A small sound classifier, trained from scratch: 14.4M parameters, width 384.
Rows from block 3 of a small sound classifier, named by matrix and row number. Rows with one number belong to one neuron. Each number is 128 + 32 x the weight over its row's rms, rounded and kept within 0 to 255. All counts start at 0. Numbers have three digits each.
After each neuron's rows are labels from the 100 clips, of 14976, where the neuron reaches its largest size: "peak on" is the class under the peak. Only what is clearly more common there than usual is listed. The data: phrases spoken by 400 fixed synthetic voices. In brackets: how many of the 100, against the usual share in percent.
# gate: MLP gate (model.blocks.3.mlp.gate.weight, 1024x384), inputs 192-383
# fc1: MLP up (model.blocks.3.mlp.fc1.weight, 1024x384), inputs 192-383
# fc2: MLP down (model.blocks.3.mlp.fc2.weight, 384x1024, transposed), outputs 192-383

gate.544:151119081074182117071060102106105169113123111106135104094106097092131145114139159118051143111107110131095105129090147142157099078151131138129174124164139133137147098107091126132048155122119105121100192114175130153107112122040128137111090121192168112142109171081177133184138042121163093123081148127188057172122126107106087098116091132149135132116127100090091090030155104181094175134142124115124147109083156165042089121079170109106135161150109140158109153119074132127090102142137098102108127082161159156133108131177116169107119177142140100118120138096087122100102085118130141142
fc1.544:134165081196117130094124130175144157137105114153103161084092055111172110142135112132156127089136081118106174152164119110151109119097113065139131110120149162133146095059133193094170096119116146116084098109150143165111122140183147144115131118128151199134124125109163098119117107166146137180098163124183146141129101147126093149103121172028092128144144140137103075149133148131186200068134101114138155098119164125099172103102103139154137103121148160156117171120134145135102141142137101155201157071114155164147159159127110145040130132185154109082174152066131125118107148155127138150
fc2.544:117113119119181130118091155122237151155128105125117177157119084102115112153137115152104133108156158181062081104153115128163098136131119143099103140201143085184083114109178143187096080152126136089074211166141131147171125086130109136102121161150142070125119194141068119063116141144151152163147151082158132108202146143111085105138157090115122131145160113089093171148187162143128200071113165140189095106136165169158131103077129185113112158122166110153169141214115140109200132093140163125165074139147134100090207180128111137100115177068121188130102144120131121136119073086129145143
peak on: silence (91 vs 37.8)

gate.584:040137141091114095078138152076129145161124079151103131092114133125113087196117086099083151098086036142151086141069121169115067109112174115091120184147144128123109068098119148107092104169134112102108184147095108119160118079170121121178072151158104172159104127146083061121110126140183123064081137157080155088131110176101132141114120146123124139203120153142101149088106145114132161128088136083127104113103118078187118166083093115118159123063095105155107168061067140098107103159122036124089137132117071142093113129144064120111158098110120113118115149111119103092101145164100109118
fc1.584:058131174173096181132197139152122201105144159170087169173173112111120142118135108099138142164137156125173106106140070184092097162145171122087145093082102144112092136169150112096163109138144090140172095131074113084080161157105144120187119157074148152139165133113089147140109163087096177164128115120082137093061143158113137141091156138216158158103064168097185141192105154156140136148107114133098135108116117121193105156154085091098122149079177123078169122108128123155132163096096119103127176138052130096166091115153143100127116089164141129089128129170166061142085168132140116163
fc2.584:104111178146097080168153129150046165139088099163149136143101183159071116130101120114093123120181135107127166137097110107117161171098074098151085127102130120129142079069227151121129052091128136100182123123111147106125112129106155134125103153121129165140100194146135128117122113084129130112084132165170121082103115098091173145103143102161133132089140114158136110098122092136131148100182105129085158141111151132068141141124147149135144080145147136106182169107140087104172166102115169121114114136125159159162181099144151161118121099141078145134108097132089168135083230085174146181
peak on: silence (70 vs 37.8)

gate.752:083099156141132118071086135106181141098131089109128087134157091150092163141149137149119127133131120075155105131070168136168145113170148117152099150153090099085138100130129067132077157154146118170115100098103105106150130132099108109099130107100122140103148090063129085145124121128133155132099132097105141107096160116152179071108143162147113117150127191088037133095187136146092179135075123144115125122188102096076071142072159125129132114091081115182108086136122129136092078127120127114112105124122113101118071082085126167116144108101096113111076089072101142139180130074134092067
fc1.752:122124089140158120153076194115147114122101111056188157093128135092130144143154152103165098118086135140185115107149139129171179110127080072164139194167077095125173113152172137128080094169202124137097111171174150071139122140089134080088100110133122151136141112122133104146172134142169184175162157036112114145127140102116147151100136057157117137140134152122113160125204104169085123115138134096154149155146161155112096165134172135116116149072092121157141137161191074114162082126111111156089112119152143081149124094179134142082103166068107115155113087125090183120154170121106134124
fc2.752:148160111099065099092175114133093165123172111150111098122058092119076160150188120174154117100097140091089168169117125151090129128119148124100063103124133190092132083079125163144181141096132122136102118139167139133121101139178087137171115099117120176114113118081191067190162071095176139136165072143071189056122138082143086088133110147053125080110101159086111144109170125104119113114139115113085161164171120131101152163112165125140131156117158107131129041106140200104141163091085108163155092106091153121143143137136090131137175098123203088181139107112136137106110162158087123065
peak on: /i/ (38 vs 2.3)

gate.305:133077104150093129154078155131103138142160106090132087145149091076199185121135143055197107129132120139132126214159149145173120108128181108159105130160148139171156139163105090153098146158134110150103134091180109126119168164168124127153170169117128143144174046131102103118115125149144169090178160132109142174122115132113112125129139103108087165112082154109145151142183163116093140183110106151043149109139108123182134143119090123093124229101118056118107126159114106113093158165160115102126065128092102149141108164072123101170088111134118086070155109082157117145161180107137142155
fc1.305:125106180091185138122137135153136087089127181081074103106088111061113071128125153117078112128155097135151122122160107158144140142062125138147160164173105103121134112085197112129179101175133158141151125148196162098069099138077128114096137124135070076113150218169108132111106210091143075159144087078161029128113113141094117142106195125155144117113107111092154098133079170091099103186156144094131151158173117143135130140138143119152092152198101120129159135113114143096089125072104141182177116140126137101127184085133111079112108098149107138199049083159122103164101094131176135122
fc2.305:208142152095094132155188090136084131157117158118149108121063176172072152167103104140113081013055107150078103108114074159159114124180117123107104106095143130096075114134058136097135149101058117105134196111131115146167137100126130168150134120149125083096052118110081096088136076098146095035132120076115139050131087094157162086136195162156095065115124145123073164092098105065141156169109115133143160142141128109124146142179144143088115150112142179131104101152075137128093143127113134095131171135139111104111131142145155135124121134112154131139155154112058110184167112136090161145
peak on: /i/ (55 vs 2.3)

gate.120:153097143134128077139123145109108094164146159152181067145109130122123157128177174102086131145099133105115094123105154152091140148131121094100149115139150094114092115151128058171066104170170130146109168175125118129166154142107123150098103176151104151150138116151128118119142113121125093124140087092086120112129075108079121056133082111138083110131080127097109173074171101171107125171095139069132088128141097142147032143114141121109145151079113054108153100122110136136128134074149136181067100083166090085081154143156081084093119118081158095124085091120169161098124136046118136117
fc1.120:133150154140179099110129143166151123097141152121139108137137079119087076122100123120117168074151065153085093127148070139065112185193131099074158089139081116128134142146129111148138131179150169130108161144183178113132119114140086090134071101098097098090098183194099120168143105082091051077187135124150095083149123181074127155150175133096130123147072113057104107150084139163138102099069147157163109160128099126142137137133099127179112162160090100081134122177095152102123131150128101150131109172143134073110129081104129093102161087073132137153148111142077135144121112120139096159
fc2.120:185089192167161153138148156106092201144119092105127104140141158138143075142125145120099086157102101154094131121128137150067107106181204138116142146155112092125166110125118121139194201183143154085197133173149105157153131096146164113185143165185083108106157079119055128118130156130125145156074120172173124152140139092132168082095119154143200144144096142094147213147144109083149086156129070156172168077174137129104132103138135142132113109175115137178091111197112111090123107096132145115144077118153137131149137127148082110099209116110131154112112172099113129134106081099127096106
peak on: /ɪ/ (29 vs 2.5)

gate.468:103070136059107115115137140100108139113137094124130088103118092089127173141144110104131174111094129104130146186120126112150086093170120133123132151135152164119113126181123151108098137149111093139090089132119123121114106132055149064139081104128107117139186117090084102152141100117184158083070101139130148099074114083145140105090093114173114075139093129114109126082192143117108156182118095090129102109093134128096077131101184111093160135141162129194111099083127111119127035112105072097136145090086111120111077076180074190146138122080146075153039109099112157156133124118139119103
fc1.468:195122109034143096134113093130102148132092136134144123074132115112120088111054157114097151130112149132102149088104138089162107139129148181071063103097158175106096095098152089106105176131118108163143116163104164104137103076118178174155175115137147127147073113127107204149118117098090106119083135183171129128153154109096112109113128092122171074180116103107115129114063128118131194107122129147160089134138122106112103124123133156109111085136155164024136129160129150127144095111088149130156145164114170148150190146136122154126175123077124177120119173170183161115114093120183140164
fc2.468:147166149154167131108141144114140057102113185091143116161091162176201089181080132084127122108093089206148125110135100071138109169133125141193153122125119163114119171060132130113129120147117114149173125106081075172185135133151152150169113144147156148154151145142113135120128136053126126146126162089144120161107179069146103118088163167148134154097135082145145156105066145126150107111110184103201107111098137098141110075192090137173106097117139174115136135117080159146040166150140165122113158141146088145134127116117174143161156132138080179146109110142065069146096105122154122122
peak on: /ɪ/ (30 vs 2.5)

gate.744:050189100121137136058109102125105117069118125134156090120154111102186120090121157136113127122093055110118147138131106108130182100150190110179099078148082096130190073099071124129130163164099112141121156061126124100108131135168130119096169116169140107099118153142118151147059129124093094141112138128156114147169112119120082129111113142087143169185124092063089044173106189153100165122088128104092120117121137129089100129099155094098127133167103161131102132145127195149073139125125135173187086070140148117149112152042117058105146153149093095105085104149121115175165146160142096120
fc1.744:117123143090117073154188109125111172125144164135108130104100163112065100103237103189093100185156134126139135154131150137116136056122095094167138126178133137129107149120134099190139106114109139155108097141120132097127095158105063114077141170115190095121136170137157140124155063128131116139151097166125176104133145181076134127137129150103112079144138118139124171127090101123127168118225127171122182163122137176068093182119115136122103085113114130137165107121114136143204140113173134071153095159155165103134141086144180142141136089164200088141093145134180129121094127122078136127
fc2.744:066129135137116118164076073186118089152162057123106087139138160174160108130109103147139126156125131147198099136125160163099093131150138144153118143094108127160112162124065102122154156066101141115104126157104143130141151197131153142127144155111183124162138076138185175137121144155049187141088154159041120173098072077134074171141194164231123097132125115182130133174065102167110110179130196126106133154146164144172204123151124127100171156115123107170067111139087159136160085153135157167164136094138074115175120146124167084095072191156134136153189123161181121097136205160131144155
peak on: /i/ (26 vs 2.3)

gate.645:082113184146099079107139138117103155119108173134090140083102146101120096147123142155066141131108130091114121100113150167080109100102147136110144086124153156117110066129092158107143149084097133089163099097155117159058122135113166169159149117110115146132174135102119068152118068108137171090089095149122115108090057150118092087125077194117163126113093164103086151049093134106110147123140124108106153111122141082109065111094108124099098160096167151148135142080077119117101130126121121053137127122104113088092097082151088165112146136157119113078040168111124089139100113158102103099
fc1.645:195125118102097143188157100116111074108162091113169056081163181175170148139140187141100119163143077128134106065128150132144162137140120189125121147192192113132128140120149148162117145114106070082143219121135162111121120135143101146098160122176095088146080172171100112127171112154121107096125101142163130169182118127078108137166169145104141114177176092210145136105107165098136087109116152156163120090108092147120110167107148169099078119067102108093141178155083110118142177107182121156088114141169155134110162134103147118110105154097112082126110164150094085110156095086149227109
fc2.645:111145140118143158128198138149114082107150154134127158136135119154095092117081129172085122125124130173137131098099161162116159082088179109140067050150107131138162142113144144171141080160185071107168107131146156126143093064144153079144096162146089169100090132134056131145115156136134170161059129120147117114165095150093182126144049113097093070217123085108172135126133083051194103061142132054086129124103163108142115123113108091094151100129163145094133143105109134081119112146076149127161152176106236116137140147122122074206132185145169174148120148153091146116103104164132142088
peak on: /ɪ/ (25 vs 2.5)

gate.94:137149121092123117130175181145104095117095130110136104030110106082103116124137107096161122077091080120173133129127150158096135071125171166143098068126159087135122118142079083111104144156122141105100122152117123089112120138161112153173131164111119121103116141139118114130181104156128054068125119134116161109165119113104123081095119110114109129109029144142116144087134102135114086128118164112063089136107114125135059159085153121100146095055117134123116141135093179101110101189128094160100041118126119130104107090094116060095122112094171094114079122097148100094135106139123134143
fc1.94:196156107096073163182146119156137089114110138117177095155175180190157103103099145128088067157136161142141091089148204125081148123176099150125103123110085107153128122121172099131134149142127130134150164123119057148132137130075092094107101164165096082152091129156112136073097089097090186104134136113109129119112155068165110118139119122138140132095165109077163141162146164149077115124162133139175155113156157164074066130126161163131119118160109113100148117194093147119179132048182155081114118126147141154134125107110167070098134157094087103194077116133136125124098053078133158090
fc2.94:103109110115119109078128144116160102089093116130085136164149120108114085103158110163116148116152134077095189062114089045100122157087108152098116141138143168120142090171057096098166126161102160100126111188132131120078172115161155158136209139136142150144111082134166190101106207191097088141159083113084094112067120157154149149163133193176149128070131162100162133103188148151198160141119148169162130119178137150166126118122135142149200119192184075184165121095070142149163139072091151151125086145136130156089177184120033085136127109128132110159157087139153090149098120116124136099
peak on: /ɪ/ (32 vs 2.5)

gate.204:080125133106147089108115161137132134141139134164196102116167149156093157122125125135144119139131164121126089111058152136126128132167147146092100094165123062103103118159142067173081134191182102153105136119107122068129151101110141125102088151147100102150128085105116168171169095141140044149082100120143180118122131092158200067132121121157115128161113157062095119079177123194092082146092142093169105150106107144068039150078162123107112071060118085133116141122112071128154080180094135151098088127147118101106128129096140155099149117138176088125092126164145207138158130113173118090
fc1.204:125122126112137165131169189182147069124148164155198180129133086088072147116159143125182132092099121117213175108138128150128116115134138081154099109152085154087108145182161126061102137191110147155174084153069177095086166125105141187086114088125136146096160134112112138157123177117121106200090152092131162103131140124053185146099140081173112137151122111150106083154116068117156148160154101098162126140094144177157098132186167131144120134045140151110103171132142158115137101116069108170115162111143078087111124083128104115086150127121118143159129127192129195172153136123166159099
fc2.204:123161169118098091129159147061147205153175137177129104153101094083121120092141173109145139170113161178048157121098096145124088115155138153133111121147141151155150069120186167124152143134089138152110179115135131144138175139087093137146113149171120135135124150106131108146129080085150165121169143158101155112154149093125143119119164108140120115110169075108155149096174138130108148100109117144154135137133125114137146118126150146111131226128129061118099129134180177113165193082104124129168096091069223138117163168104108116120195182137164145146154108114141138150112076115140159170
peak on: /i/ (41 vs 2.3); /eɪ/ (26 vs 2.6)